config.yaml
train_examples: 203450
image_size: 48
horizontal_flip: true
color_jitter: 0.1
method: "simmim"
arch: "preact_resnet"
depths: [2, 2, 4, 2]
stem: "single"
init: "torch_default"
beta2: 0.95
grad_clip: 0.5
ema_decay: 0.995
steps: 15200
lr_schedule: "step"
warmup_steps: 300
Rows from block 6 of a small masked image model, named by matrix and row number. Rows with one number belong to one channel. Each number is 500 + 40 x the weight over its row's rms, rounded and kept within 0 to 999. All counts start at 0. Numbers have three digits each. After the name is the row's rms in percent of the matrix's.
After each channel's rows are labels from the 100 images, of 14976, where the channel reaches its highest value: "top examples" is what is common among them. Only what is clearly more common there than usual is listed. The data: drawn small creatures on textured ground. In brackets: how many of the 100.
# convs0: first 3x3 conv (model.blocks.6.convs.0.weight, 192x192x3x3, each kernel summed), inputs 0-191
# convs1: second 3x3 conv (model.blocks.6.convs.1.weight, 192x192x3x3, transposed, each kernel summed), outputs 0-191

convs0.172 098:502567520489490534527528537501492439378528423541481588522521497445526484437386492533470531451541469512502510473468443488480459497484449477515576426567500519550515521474494558489532464612472481509454493550520489544492533535548486476517534452576519467491503574548501485425458497466469512496482383477424513498507364444467522476481560491469483552503446488499478518501488521520494486486471455526571512474483468557506507481467522465487493491467452473472501550509509501496553473482472441515460491488554535522553536444602467529502435503516471551500436436444480507504476487475518475551
convs1.172 101:468508479460423491454501596417441594519482471496538533507593431528495456497548493541490488454511399518519497528486487515447484429496472541474433525455514485516485518503472476508474560456449434524563559566465513495571499481615479515508470541471469509491456524493547509572555515497466561483434532546516423457483511517492524450503482492464523561489508527507533555504447490517517483521525584496468483515545479446466508553477536486500533515547605503499533464533488506541428488466464408509553544515472440559498447509432485535506472433492482463463507481531465484524461521486434509420
top examples: large (57); crab (39)

convs0.164 081:515520553528468457502510484518507499492433545555504492585575542501449490397525507493558446453513573473526496488530520505519475533437520438480470499456548498478537501500538469493459511453516546565527541515477408428499459517488514440455484474432566598447488368496453477494523464461501507425515522515516516446474502509483500475446474534464445534532445463502447482517499408504397457606474561554562487523501499508500502498494538479540468548459479497521492486498560520502461438524514545520433495525520467471553443552544512435481487481483500575496507519532477529452510492555483587511
convs1.164 070:579489523508499510563530492548461523582520519513458426512493545481449502514553592494506539438549550489473497504467501570478543542499467510462512546429480474565542478496551526548542425557567473542526470510458554547514510532480472497445475481479560535526497508528482531442485508536516498496523451540491442453458458482473584455557468493548558612504502489520463612485506439418513531488503515477522415517493508474502533427542515500524481435474442506489499548550479510428487511473508504481489596507519546533513481469522598449490453444506510482551498527507556493505477608482438521474
top examples: jellyfish (32); spider (30)

convs0.163 105:476551514474526443464485406530540467495487490515550524480548486470472499510520493455537433451470511439496414492455501550426515549536501549446481490458479424502480516507454419477533486465470475464493447523408447486488504485363475511497493492483451482518488524444441461425488525455473460482467486498497531530511475480486482522524438467503503432498476525446433458446506480473500459479535484492437522490496486523466440519468547514547501451540493525417459470472538492454551427521475538450498522505389506517486459463340467468528572477450508431481446503478503493534499483514575505446
convs1.163 097:545517459478510499535483528509459493464449493540471472468506490456519526462447574509515546536496460507472496544518483390522520529456494455520480499505592465456486538520502424466419619532527555422511498569501462459515486525570553623467503540523574531522504470493506439498513464507455511557502464418472532466491495509502445523421525497487450575518510480469540584463511523523479536501445467503513530465541530518542541469502477468545480510400538492482537486515462414450526519557517552494511474437594522569489488495516466473493529515599506500565539476503476533448485514491560487457
top examples: caterpillar (50)

convs0.9 098:535472479568461512467458515487531550523513523472511444489474453491498509465484460481514421499491546521511516543458487462489543536449518507497470542479491512500559512476488419499478513443456517466508516431501513491505467446467514417414479473456466540465507514513455490508507563471510446443467517417529494531462535526415503490547504523405404535509512483500479511458406435429519537520517542490531424540451440454500519509485499476473469564533480500509504468493559513506481501536516487449351502546438471511501481520418439392460514421436506427476526458514537418458543446513496520467
convs1.9 094:514515550532504512515536524502422514542446515526499485527538474516517518529492483474518475480535452414511484494478466487524459461582530558448498500605500469492511394473621524502590421492508506479506489515494534563502516493508489468541487503508433500457500495547542493485519457493500545494495521510619529488498469500465550449486535467571509524460473475543465520525477503536504446419549495484527515509520547478576514465513529514487511487549525547516436461569337510461503512487509477502622561539495469447443528496459432463459531479533559453508463461507426499469548484527468521443
top examples: starfish (48)

convs0.126 090:461452522561491534533493469514494549548463510537474437495498466387564489627459440538472489529459497584519457471502502453563484544527573507535499518473426475502571500522471509457486458479485507460498410521525553522498465466464449473530524468473495440495435525509460601446461513479482439528512473530454505491476500537557491524490512511546523461494507415569493462500519550494500497539515466556524477470523451536542455487496491488448507362434496515466499424509551447505441560525507486498475543469463468424462469451508474464516467551405476470483491512498499541483592508467465503504
convs1.126 125:545387489474504488493503473536358532471500522490546479510504502502503497487483389388504510519512501468511546465474483575504478480509471495510529497468446471514496404508496469499461366543481493498516488437543449490487498508415526399488491547520533487540542494492535495492472501499494510474526492569574491488468496505483493488551529405491483385504527498511525525509465495482488492485487534540532487494465561523533455506525559512454492535530504490477499498351393511514548479514504522463508425539412490553476495497551499431434523456518508452536513515486493511558532457504535488523
top examples: starfish (61); dragonfly (34); white (25)

convs0.7 092:489487479460492438484493531531483480531470488481499506464457509460417430446477461382516558510539560501516485481457475474557520552420456486522466556450512501491455457488469388518446433512490518486494443480466471484529476454552532446405448495475430493477433468475519431402434473476506457421482533483506490453557530547464516553487466432449526452517489451459510495510456460485556536533502541519479511479471566570472497494505483441445480516534455472541475477457504511528541499485470494467389517517555480456431482481394504456450547543528480522526490485488543498511565513492516520455
convs1.7 101:552543484515508482510516497394435451448509473506461545494505506525510519550547441478478402464522468420482430496504495551525508356482535484502514462488555454491508488451542538528481477515532489508526475422491560514452510508417439536501507557531506494488514465498497471498507463520466576511485484495513500530457473492525483460507542515467491436527506540485483510472497479486502456516497531337532492497526447490480500480525438520493500495512512553484534525416327502526534493488524463545516399505500472467495516500501441403483517512549485564524457458485440524496499429527566474490
top examples: beetle (54); large (51); dragonfly (31)

convs0.47 123:464525436537434489601503511505522528580515488531475398488479449457453471445455483501501546474449430499506472504496476471474487508505572512465468474423457507479550490408474470481523491504550452427445460479478472469457469493479517484408467510460441484494480494469511485463503435462471439513528405464461448495484546462407534432483461443506502537468414453434452456464476458480524530481493495440455458484498471487459467476417500474472505446511520470501507447501514458462450505403472444431475508509545475508502470468489432484397517436471472527566501495564481485490538498499526480453
convs1.47 093:486534488472524512498502471553562509472514511529501524543478535510474456499483620504457413516502408543494494534528481568541477431536478481491521513487511530491552448522436490449548629575474517520520571553564503548503544552489518631442498506520472515543517520507558473567490416509511493511504459453488484498443474534529513504537557462530518587549513539511499489538489525524509511443487530476529578508518497484453526497484546517514485561539420461466527488519582484468511514492508540501482575492478533451589475532465491497473506450509508513514514493491602503571585573557525527452
top examples: caterpillar (81)

convs0.171 086:547493547476463472548451487540464531513481497487480488432582489475480455512464582568447509418507549480495510506499508492511539532420516485420463509472518509462510526518445526475545558475537521512501530487505497478548444514444482451534428429462458497443508466488477472526482533466472509488528494420562498536492552486518489577460504494460450501513497551523492506477548450538538448525480482507532442517490517412557540460473534471528447570424441528485491432449497466480556490565507540555446517461429545462502450520457482389519490513560495532467502458548557470482468378477436563441
convs1.171 092:518584504499499473500571439460576486520514524488508503513455554518512555575518519495485495498562435385528447495526515444493486516565500538485521511545424523507478460523636449549530452527506504471503509511496532563476518481418444539521528564442494491477489559497516508456506536526477491524525497516525529455484495512529507504464507565548522462520526459543500405514496512539535493514535495435517493517445505495506496531551520496527507486490499595517513467556441532432449471427512486542383541523460456429480519495469460403580500491439549482520508444483439517487480390539520460496
top examples: orange (30)

convs0.147 123:476480524407489519435568483474503476503457477487527338495496569513535465413483481469499466523491528514464513509511485487530496567484482526496460560466404462507447537468490520509481477417490482494518459485504453470492511473527521535491437490465505531521529454423475410462475507523516500522508539544500539454542479495524489494503515499485534419509551484485561433506450454537474471493536439535543505466399569469512396486523537504522527472517528495554458417491479490488381507499441533465556516501505527456511513495498404465467470433488524491481569556478486593490577515534517491529
convs1.147 115:498458422459484505545473524532567504530497537495482443523488545542479489481475494505450424520489481535487424492526475471539542566489487505510534549496481585420509454418467546469533538504473486463519531522531465491504571539563550609413488531550542525599502491519503437555475484527528476507493497484466512504510538498501440504463507484509487580505494498507546470559474528539508507543483481423518514525497511469501518516495516437472475583478497531557519535556554475433540490484564501452530494427570528510510595474558452615488562466547530550565564482558504513482533497561584496530
top examples: dragonfly (46); red (32); caterpillar (25)

convs0.5 095:459471459492515526542493464496479516547488520466450485456508463572516456471520460499480529406452479489496480477512505441449484552490478490465452438461495525451544437540534425549517482537512494474547526569505492520510513468538478479488513523558458499456493482517555503486427475513517508468531608473543537537500505515569480580474509477537490478518513424517467453492519482440449459516502470592528474520533510556452535520425515421526503528474502573519465427507446521471472508514559506539444472448517518375380430513514414452504529503491525440571477461514556439467474489488430546450
convs1.5 086:525455451567491491514493425469571495478508523491523543497459534532538485525509523512525582474528485444506495417492492452478467452577474478468461511503551480497569472553481451505479469554462503531517490496534514528575510401527415465548495487472492495406538546506464535503538429520508508502470520489472495469559482496467557473446548493501533483480470496525510362519517525498499456477487470541537507495454575551537432522483483525474497454501538513476499527517501558490455461500483467534496481563514500375334483497481449528553524519476513553548514558493498478455571599499458466486
top examples: spider (83)

convs0.122 107:511489444476527503453484546453437479418450504508474450503480501522492477471536467492508459440486530539530490494508507479471532495520423486528500498460439492490326481462500499450415472477454524461477559478551530470583462520488495501484496477499513533516503469518502428556499471474474501506506470510507476497531382465486484459510523483536483513507496457480446508493503537508516494422480531572476478522501487494525523431569530492447501400507430481533475504523502470521486537488523503520456499477419495505569514442557437432456453495404486416487436456538501472473341465528444515518
convs1.122 101:503535479560486465511466447411519498345456485517536452498476470476433509430490508517549408486506506529523501522477517460485486426463519524482479513501466534488406544505481446506564517438541507397497500399489559501456514510450500507409466483563510490497482471537475466531512489517504541524457521522585476566498490465466501511523432526515479547499478528438511515467532503531475499484517540423464461483493464481472528519505511488460522428541524496504527455586528557496491489560487529467546505488444454588531550451536484467500471504449480398430477551514454518498396455502460516517
top examples: caterpillar (46); white (30)

convs0.153 096:494466480395500503528480473523500479516471484542511416543431552452580442535475453468499493532467482550505517468480488514527500514478499549582554447451451525473446542527420512518504466439457499536481474480538572466510534530462513456518476439479517482498524430519485643525463473498510528518497512470447465464459493508570463416502551446518505385468485536542515520512527505491499437489558463512532485478519561529535453440567532517473509438518518510364452494450572526520460510481443451505520476496512539502523481511573458501533482509499553474510494457529464529474604520516491448521
convs1.153 099:461445493510520534493560503515435530488516511547483434548575499466468536480473527485485393578429536418467471511531484479517464446508532447558506449534471456530526465534551508508473511505505527512420453448480456485428488547527532511470484553494543486515429564502536450454491539555519475439532451465505498493492461551525418523453512515475491409537531567519528434594516503522418506472426494566462503495529484487477479575520429499558454483424405512508553517554466464496500536523494521485480460482472496491447526542523459459524459556529566525481536514489500567427553502503529455519
top examples: dragonfly (59); large (59); red (28); creature: spider (26)

convs0.30 112:407485433526484493489489472525448492521468528519538520528522501528541549463604489513518423525551490489530439530509519560485548496551504555492433519456459511501537558503510520554481514421486483491553509459444464503477507472408461509513506509435470501530414499465519512455508521519511402450495562565499571546486562504469503533602443514475506461480519518488474472474490494462499516451553537487471481523537455469465439572590492514526484464568559536549526486472491501471481534530490498460472501553381469428546522478413517475487531498451522386438517517496492480505510447521472505417
convs1.30 135:470500455511519516550525431516559461526491497520422488453471510465466476471449498508478548492509551545480552477493478395507512530438524479514553485498510504459504506543507508487495434540489511509477488566539500469532517511563468510475525503569553494492517493537535476533466480491490548520507454388369490474535488486479471539401576429488506506529502435514518516484542511545474539536472469509497505484501501597496530525447493444486479573418493487422514555566519494446503509501529504498504541437643512530515513460555479578494496492517508610521520445505515504459530617499538516568
top examples: caterpillar (61); snake (28)

convs0.64 107:525572490456472534406521417542463464482451486480460457458492477555457475455537508512529526488446503508469496536425515497505489556456381450462500524519507475533415447497499485447461452498552515481525485518482489493520514512460463526458481464467444516519543463482375418443498455500487503518479523464545526476582392494506475489452480459488466526471433462389439479480443451459504428467445535556452506511504515459510448449542513484524469426443435485512504435541542482442406520529479540501447517491486486494503488485479491468490574478438505437526479478504486449467494461510481488525
convs1.64 113:443564498513505494491479502474492439351471497510520518493499493500528488479518536510523366535450486500538395510524494547474542454488452491462447470471535487499456608527494504457392570474540507491492526513482462465443462487423456476441462498489479459497481459488388510561526449530476408501479475533497495460477505494523505518516498520470475486497487533497477516454522439417494417506510475482501513495478473417513540486511505529501550559514500462484503436470545460502539509510502511519458453516355502530566429536484466467552442561514505445501492481485493457520429484476489459507
top examples: spider (59); white (37); crab (34)

convs0.54 112:508458462506450470473501522465480507517452500475456455487517474525428497458487490481490457451362460534497528463490463464516489545467441490456510522506421463427528492480500555455575509495518447464476506325444449441412516468521529441425467491523497484489493473526576490502496488488469396457430470455472455543548495462473508482478478467505454495470475458465489465430511484497500568481494495493495515486459483543502540503401482507477469454435453502522517427534578484426424459429504499518482523503531493466551528430470434528540517496557466512497448531511523526492496502466496457514
convs1.54 128:493554453506463524502503561496569512503512512541503540496511500476517496520487449529544322504493430572509413533501514532536526548478507492518522493428506500422501548492457543477506528482489511490510508402531507453400517528511557488469501461509503476566563484533543500530493443475533385476505516484558502502412466521541442485500512487460489469504491509510512560477502489485498527513490534423501471532532459510461555509482436510485500592509507534467484476583581437473616525487523485504521469513467423506590516446470420523499514467530541487505528510541595528476468519532537489490
top examples: starfish (84); large (75)

convs0.137 080:523536509450526458456563478507550457496482480397458539482413516480505528473444424474470532512614432556489507405534479547472479486568454498513485448454538511526498482489509542542468472521492534533474464471494503546451478519521466538502531524561455443470554552514603537443465526508479543543486493499457503427543495487530434481515506504471493444461513515480500489532483553531510449512537477510492536454473514512537527513489378458580494489506460492484421581526484468523536475456518449581457499467577471494463486454488460496520449614457510511470438478545464529460563474516459474534
convs1.137 093:512416489496501510477476479480455533492520513507477581509601535540486446495518475491487541513490474515512496444479511476471504483429497475493488494564550474535507480518386443508493515511463528503529424463535487540622502465552457503475473500493506472388497574537432556494496529490514563494498509523522507523475502496508558497489522518514504426550477436475457370447485485494504421512476447493503500474487613463535464506516593522497498548481526356476511492468480521489445494541498551475576547463516531448432466503489531535489496520460467463510473493506604446510507483506426487501
top examples: beetle (68)

convs0.136 092:483474477452533477508536541478483475573450481449479480516452502537523490499499436489446526533514453529492442455491472517549494487539502484480472527354458500497503466500462479526426447414505508532476516502540549534439509493575453476529448543487425503479507517504539541546473449506522478535465465480466555493537552496513465431518525475485523484435454470524456451551427544414479473530467497557528545529456499408483507466554498497504511477520465524470496458519422466487435500471498487552462464451472497476463459502404490391469482510418475521488500463526554443489531362492417508530
convs1.136 089:521482554546510499512505435497535566478554510516471477562494514548546495520508529531463428508520475510509465512438477471472534467469489506501467508538529490494578434550342494474510452533512522492498512431506477574565491488411449529535523469461458541501499559509507514533520520493504426529497488482522515466482462508478534455473447514535519457543511450493476495512498453484454474478510412519472452513464530394579477535513513530439525513523461418528466457472504552548467506539509517505485512471384580478447508522480435477546528480412464478525493441487493550446546383567476448458
top examples: orange (26)

convs0.77 098:449529483511493553486520503481490498550472469541500494454511504516499434522466438382451449488483511504482459534447483475468488516531556489426458502439416481519471438477457452546488464445452501494463490527469461515505456493499467494464522544458436486494514502477536496493487489490492502494456429518485499499559498537438479473518429425550586477527469530439513480514409497506492492433480496465388521478523505476447506474469515535473526425523488499497456491469462508452495523455481487452467460484396534474466423485391498452475517457404480450469469503411485463536561386476478499408
convs1.77 080:561489508507481489498514452516417522448504479496463487548363516489494509504513595476442549540477484517512456500506522511567498404493483526489547519533532537499482510493434458499494467503484543480520475462439512516469530550534545542496440549472547487474538437486449482429523508485482509547506505470531496467435494548504506505487551507516499489442481486438534613539537443515458502427544456526525513542505483546497495518472448492492536451553520431538454492448528477535524493536495463484428452492450454604425508510505343489494555518505491507477518493498516573445591410523484473462
top examples: starfish (35); blue (29); beetle (28)

convs0.130 092:510477499499508500481479521492531555511486526469421503515516447548510498499512453554448493424475543470499546509491473492537494522525542463476465488492507508466579483495487481478525507449589509483530539462538539476537503520499451491559508487469400529470568523513455441542491572458526500512483541425485523531477542492528500477506535534471407490490478470519465515501531503479523440431453537557557438532493449377507571453513504471487495556450487517502475440501506486560498488510520487518445443440442426475484465514490441415519569499446525434525450425595497390473435410549435499474
convs1.130 097:521551518478509492486541401454475470515521517501573524507473551520550568579530414506550518515546490455529420484539519460464496470521507566513501524547448458530522485486585452515490475480541495496503493556498529566570501525391540506559515458507498490424422467506528518452515484512507510490490513522526525449515487479507513496509495524596504415518561452520485452510493517500509507509561544484493553496472622549496487520529473575467529411538503501509539499416408516439465483477507515521484526594469527467441492479483485374463491479477541509462473511477450540476520434532506548444
top examples: spider (70)

convs0.146 111:460507447481422509491481475509477556554487463485492467476488473421464456503433530519508494473423467543496469506448457475512489545468492433499472476452564487492492445525505476504449457508510486469407516556467491484484479416486457516451424565403469466490465532450426519514502533510496448485443444482506452472512553513452494472500463391441495542430495539496515497442475461433491454447425509455446492469527458483531460495510524486458462420470432506505521442615521493498461528475465515486468538528457447514475429505541576451529518455430504468391470538533481474490520485535497539478
convs1.146 095:536534496498509509522498457499463381417504509524489498491458503511464475513488518455503555518522472448500482483532483538483513444448470481521495508559500546483481551511521476514472430486488530525521482388554480471408507514468542537451488409536528472493549494532526477454483428514475488522497539523548485477456466481547514529518528555463488340579493510480507544473472467459507503537492466557510547492493543468496514518508487477459494610527549490466451506379508491439576513467481489518483419471489440501589493444522394470510500528569502452526491469515539496552464426523561471534
top examples: jellyfish (53); white (25)

convs0.155 085:494503502501544476463506468537512502514485525503449520460514443556545465494518456524500418522479493554493467494466519483455519542525499481442511553499466506581463548527528494502417456494527528511520576482440483554516461514462435512486545538441437543518559481485490555567487527527460486489500545411505541474496465502468435488468479518456492512476482499513481460439460490428514436505461580561477486544515467460474508472623455514444498485485443521538453528558493502544453472488502531519437477473422542508528446432571485368535477432442512464458450494538471474414406447541455478496
convs1.155 090:591515522538478483541506432489469391464501514519514493519415544552527481445495541438497591502506556453509488428523514529494492480481506541465555510516472498487470485528456411507535466555481490500519493526517532535548519505514541556513490551490593495478522445529448480467511442495483547513482480469518453457457504490461543539486515425522527493534458447457497523493525484536488483507545500495504589520498592523477508472477502438496528554490497435465442442468487450436561473536514531524454490421459427552495453509613475420438442494529476438539497475500487484507499348488524471510
top examples: dragonfly (56); starfish (31)

convs0.52 090:508465476524489498463425521466426514518478478501468448448568542442491407426493553478444477466545542496500524556482505486557555531391502449495506510523458474421529481519476497537480542433529478570484546443469544492534478456535474490471445450474462539375480479454464536517515532440498377447457477455506483457504501506450465460532518504545461463476470462498544451481519481456506523464463520540523455483454489536425458475480561545490519487452496460415502428420499472495445522531459519467457437512518441452509506500436507556478536398471494514543480477509515458495506497530458508472
convs1.52 076:561508489555432512506498452514645473443547528472507452540395465502545488546451427482493532504521520487453447531488501559513470387515552512478501536466510442500487475505463447408416488570465482494478509566542473484486503582458535526538476522503530478491534454522532472489467447493483607508457477449497485478455452526497478459486516490492536593525541505466531553536476497502456513479512474473544494514481467552514537482495586484514483462531513491467448540467425465517466495493499502547490429511465474564451499490516409437453414487545505475506557473433529479462563518491546521505
top examples: snail (47)

convs0.16 109:518488526536485563513458508528522523499494499530517460474514449496493556520490440413484428501569525509487513580474475498492543478476528528498434524505478480514571480411488499486477492457449512475519479433438478485469478499438535433482509413477465510490498479505516434496492545475489445464450523510457554570449474536533449490536508532497452435534555536427465504478375480462470534451536494515517493509551453480470457484501454505476481508529543484455445458421540505528516538490470449491441391541399492515519507496420386477450516454511516441526510504495521445451599433486525443465
convs1.16 099:486500509489490523505544518530450551504481546559548505512474469491530535518502506448566546470533399423463560548470447472537468524513533518502493547558458498493492402467534469473563485526538503466535477500505565535518509467586509473506489519540471521449512505510562477469486471488459578532511530444571494483538475557472545456470541446514507625484474459477522580566495498589499520396491462499519534514568463527529520473489490540491472436505566500548422433501407544500485541513527491489516534545486442568446507499483520540423511456579558435498520493562477509466555486533494518536
top examples: starfish (56)

convs0.48 103:488536494420492464450505403500528456440495500509533491481588492470462498481477526517501447459516515435541458507391509536411533485496447515455473508504470432479445578467526479541499532549529507507468516462466459515475474473354501506483468461483460517519508540520443565528532542533485490502418465450517498486461444456424491518548456533448494453466494555466467517417435442487513522495526528437444516525459477569473485543529532523492509426481424498464528513490532509473509469518487525498455518521389499514509488424430493464524511427438503435467433505510516510490470522499538458436
convs1.48 106:522388494485531534543459532496487496511476495552454485453474485438513485464465516420513594495531474490467512524532510437481493470483519447512526476422484454464494493540494430438437446545506575453481500529503518462494503511591471520546470560549600511473514498524565442471475528514499548529524481409442462429450434505459503517412527395468489527500496464514502517484567519517425507548441477479528451467544531578529536451507561434484474545445507504440471482511441432515522531534515533444529527450592490507520438489520512511445443490528531479458525460491437498466505511476499507509
top examples: caterpillar (36); snake (26)

convs0.42 105:501608481495514464472514540431457492492444548481460455480490459509472498510477402473530465497457486512532529522527540499534532581525525488524478497451471529509433495563525521550512473486460495557502522509528475474515487553505416495493532493503460472404524377508516541470501486503495479535517477457524554450519488485518351598489493496433484499467532493491547500456514524572478477543477527499510495542461493494505534536550417461528507447483449467499412492497526461567413479487535594477507454471495441528505488494530449489470517450501443473534485431543456506405501567480410531518
convs1.42 090:549394531494496477511484493510500515488539525533539518501481551533470523518530532495524518510527532436520462496490507551482482475460478531531537529528497537525511475434428521528488534536464504488519491522476447553423543523498576493543505482496546502505518481504461480503503526542481564498499555580510519493453499468545580468573519530548550493471492536478486520483483460513497546440530507513523541525466521528554516537479569510429512498530594452596607531396459535506517501489503427506449616522498586556488563495546521571447504495524513545537503548504405517570514390549543416508
top examples: spider (54); red (29)

convs0.159 090:449445522529530467519504547485538547519472464509511458489515471425479477467523544561407469508490529436478522404438486439446479461497485520468486491515433476522460465500475518522493475421478427534475550503474503542537470460511488538517501510534534463503429604452519522571563483481503463496497507467533528472435488498491494413541464558563509502492505483506535490518523474447485533494486470505484483492504482444504482526517465502460462488432355445440615500507489520557474546468465461478489518518469503542520482483509579494590523559498498538406503553521461524507521470497486382406
convs1.159 098:485518504446502512466549476535517452416518497462500505487465483434512456523483492396488533568521428577464471507513554521478489481460510493476485446411503419467421514536585474512488467498462483558456452500525483449488490466517518483492535440490535465465484467482542508431484523466424520508506487498508470539481486508520462552424483448405492465496512512502513501494496436477501467523482425481476443492503520516451490506478502413530485524440475481449414569503499522497519503553491588527538442466485472488458513525487485472423448514492526441480497491467684465479532589494520575519
top examples: snail (54)

convs0.121 100:497456478524530496530555463417563492576482493430468446432441478510442450538514467457522509532485498475507467484523470539513483573520545418488489430464409497513471476534510470506490438481562490521477564519446533479509490481591464504505423482471467474517533511453473536523506457475464491448506491483482464504553512535483505421519430461503508490478455525488528432562481555434507509517395509485450501511529547450476526459478471518432448483493455497476465492539409537516471499500492425508471529467444515471414441534466543357570515535491521507457533518523481529522579434484499449502
convs1.121 080:537469515459507495516519460561396527468537513492468459502484553501491519520509501410515480588542509544525478499454526507504504398449507514501588484489525505564539491498466489508482541569451528529466512455554507507442559484368509522463538540479486520476487527507518482546501532558497507530490462510533486493438512525509446536463556514456481395485536436493497440487501425499546462481525487476490542499478605485549483529498476477477531589507487446465498498446506437505511485491504521519445459463455449451494460506529409424463505463504552523530521401456608535466551473556524431511
top examples: dragonfly (84); large (62)

convs0.26 079:528457547506481472488516527482467490440431517381501487553516442529529459517555536545498555477478563451498505485519550429468571498483423487486462475551476482504471542457516522452527542433546552474574514479524495424503449527557468435504472425490501500451534468539508495551494552512435474507514537498448467557451516483531543565487516541507463482504513521534475536508511439491460408453464487565521504538506523491567566487508566420539521549463453494449471398526489554475470485547533510607513541445532516490544515526520532461534521551572470449526468538486503539518467495548482517411
convs1.26 085:516486461517505511514486410468487467577532467516541490531498496538502468493516470478569499465497521462529504437505489447449488517539520546492484557503432514506533468545677492516484440526489504529522472566514488457547504487443510480450516481518524563512462432539502543536523465498539519510503540522554505491546507493485488438520526483463538534525495438501459427485513555489545485550538542474517528479513510518532492470490522515488490499508515639540445533596444482461482496460478502482516513536486463390515489468558418542555507468555593551540488443525403447511439565488564439475
top examples: large (68); starfish (35)

convs0.49 094:512480467404527515478526589493439586454463503514468512521461419541465507493514481465432417456451430578504480487471470463457522453433480511478490505458512485455526548481537563530401523499511477548512476441507426468434485470520503403476479482468463494495508453500533500496522462483482442487464461523447506549485509498480494456479488468479485485480565492535491518464492499504430536502536511481476535518430489458477504526491441460479466436602486452500480475511564475502522501435524517517367452485477435532539454415466434518428421449435462539475470462510528539465474467462498537495
convs1.49 097:514448551531519496525477443443469490454488524510524463502452522539443505530497552503518605507567493429524492504526485441506480481510528517493482530557479538498475390458398463472633389524513516467529495460479507571547509483562467538543522498510469509476462492498457497426498549466478517526517481540560475449530539491466559460539467533584501506494465487515495448566518545570484481483510485563496479506510491473520542463485516574481502434570536399521450488426410491508445508522506511482576528531484505474407486518520503449464513513511480464531511551519427529520539533518465541443
top examples: starfish (40); beetle (30)

convs0.149 083:497490435473498517451479425461446473529448547469427552481580493536492464459508551531434495458465413535530527490542520482478545503472506539422436518513443525400371506515474567464518454398561476520483539495501517532567435501467441463493487529475468523527506450521543493521485488488503492486524438492554502502557556500492455458518441482520485479505465459490457478495554490517507463492562477493427424548498539494509524472490499486514545438498441517468493472513515418470402488510536562494410454468467447444517483485529467473460481560534493494476456435539585491473460507499462558482
convs1.149 088:518392482501509487525508508488581588472526495505527536553447543510505504480461482515533425516466500636522524469550472466515491507502484499534569504450451517463468462522466549460510519438460537451496531564512444498448569498546533510432470524504545478490493487541554490570490553479572430504526484517550524573486502487476522561477494477512486559492476509602543509519502541500484477510506499513528434475454461530508530487481474412565503583535529536468496470576592468474559470486495482461552535492502498492610526495493470569560509516543562476531542500494483476454466605482461550529
top examples: caterpillar (59); large (57)

convs0.12 124:583468454497480492526483491488477498440551483446491566452497555454492523538434549477502542411487462453480465475436484517399508425455506478524544443535533505462450521499524499530478479550507501482503468520533507554490506549524532438532523405522541484525579524523395502513502517529463525508509441520482457553454402476458569469526550461528486478479501533457465539507510457539515502407460511482506479492465466558501442573475501553526552422534529473446529541523402507453582514453523402480462546532519526556530478480559498476476496476443557551552494522512471509544441495513519502494
convs1.12 129:479552530484507456499463499500502498506468443466539576513478449535534473513566456493551489456534513526568522497466505519450464491540472550477513551491509530469493528412454503542524532522452497503564521533496494425490545453502491484507567409506507559468482449487487516500519487492555465486428581575558467478510549428504490445521473582473554519500443492530468480502433494448588519572546573485471550557461553540464478469505512526365531515556563444566508513444533530567459463498451386502475501520508520474538486455508501535456506443474481508462496478507490476557427535464452476504
top examples: spider (25)

convs0.18 094:524439511608467463499421467464500499553566508472481552467505552518541400577549433538496545447504514494533487463489505533500473555498573456465460426496497513441521538505491472538491504526552460530529559491514558437467501457524487452494499422474479503470546504512512559518460475491475472445547506549489517519470541499539506481542535535450475482508494521520449480487510428461570472500438523490523499552499437456496527505433525450405499484521547509509472513510444475481534430528532448571434521490469501466532475490503458357516543490469529534477511468495498393537525388457453522485
convs1.18 091:560504524436480480512536428546434546478566497500498558527502495545472543545567479439504374515528492441534463520481524513470485394510454520521525514547452489526490464452542461498495563529494512538537539467517494544448538518421488523544493512496511513507482543530499465490502568517505520501465540544558551468477448512498501489484519498507506370456560478509511472496447495492524492504541551467523530529473541499477491532534495537479516516579551548524529521413434496518471474428481491487406489544394482524471484483513491340456491466472582461500499479473496542516538408521498491458
top examples: orange (25)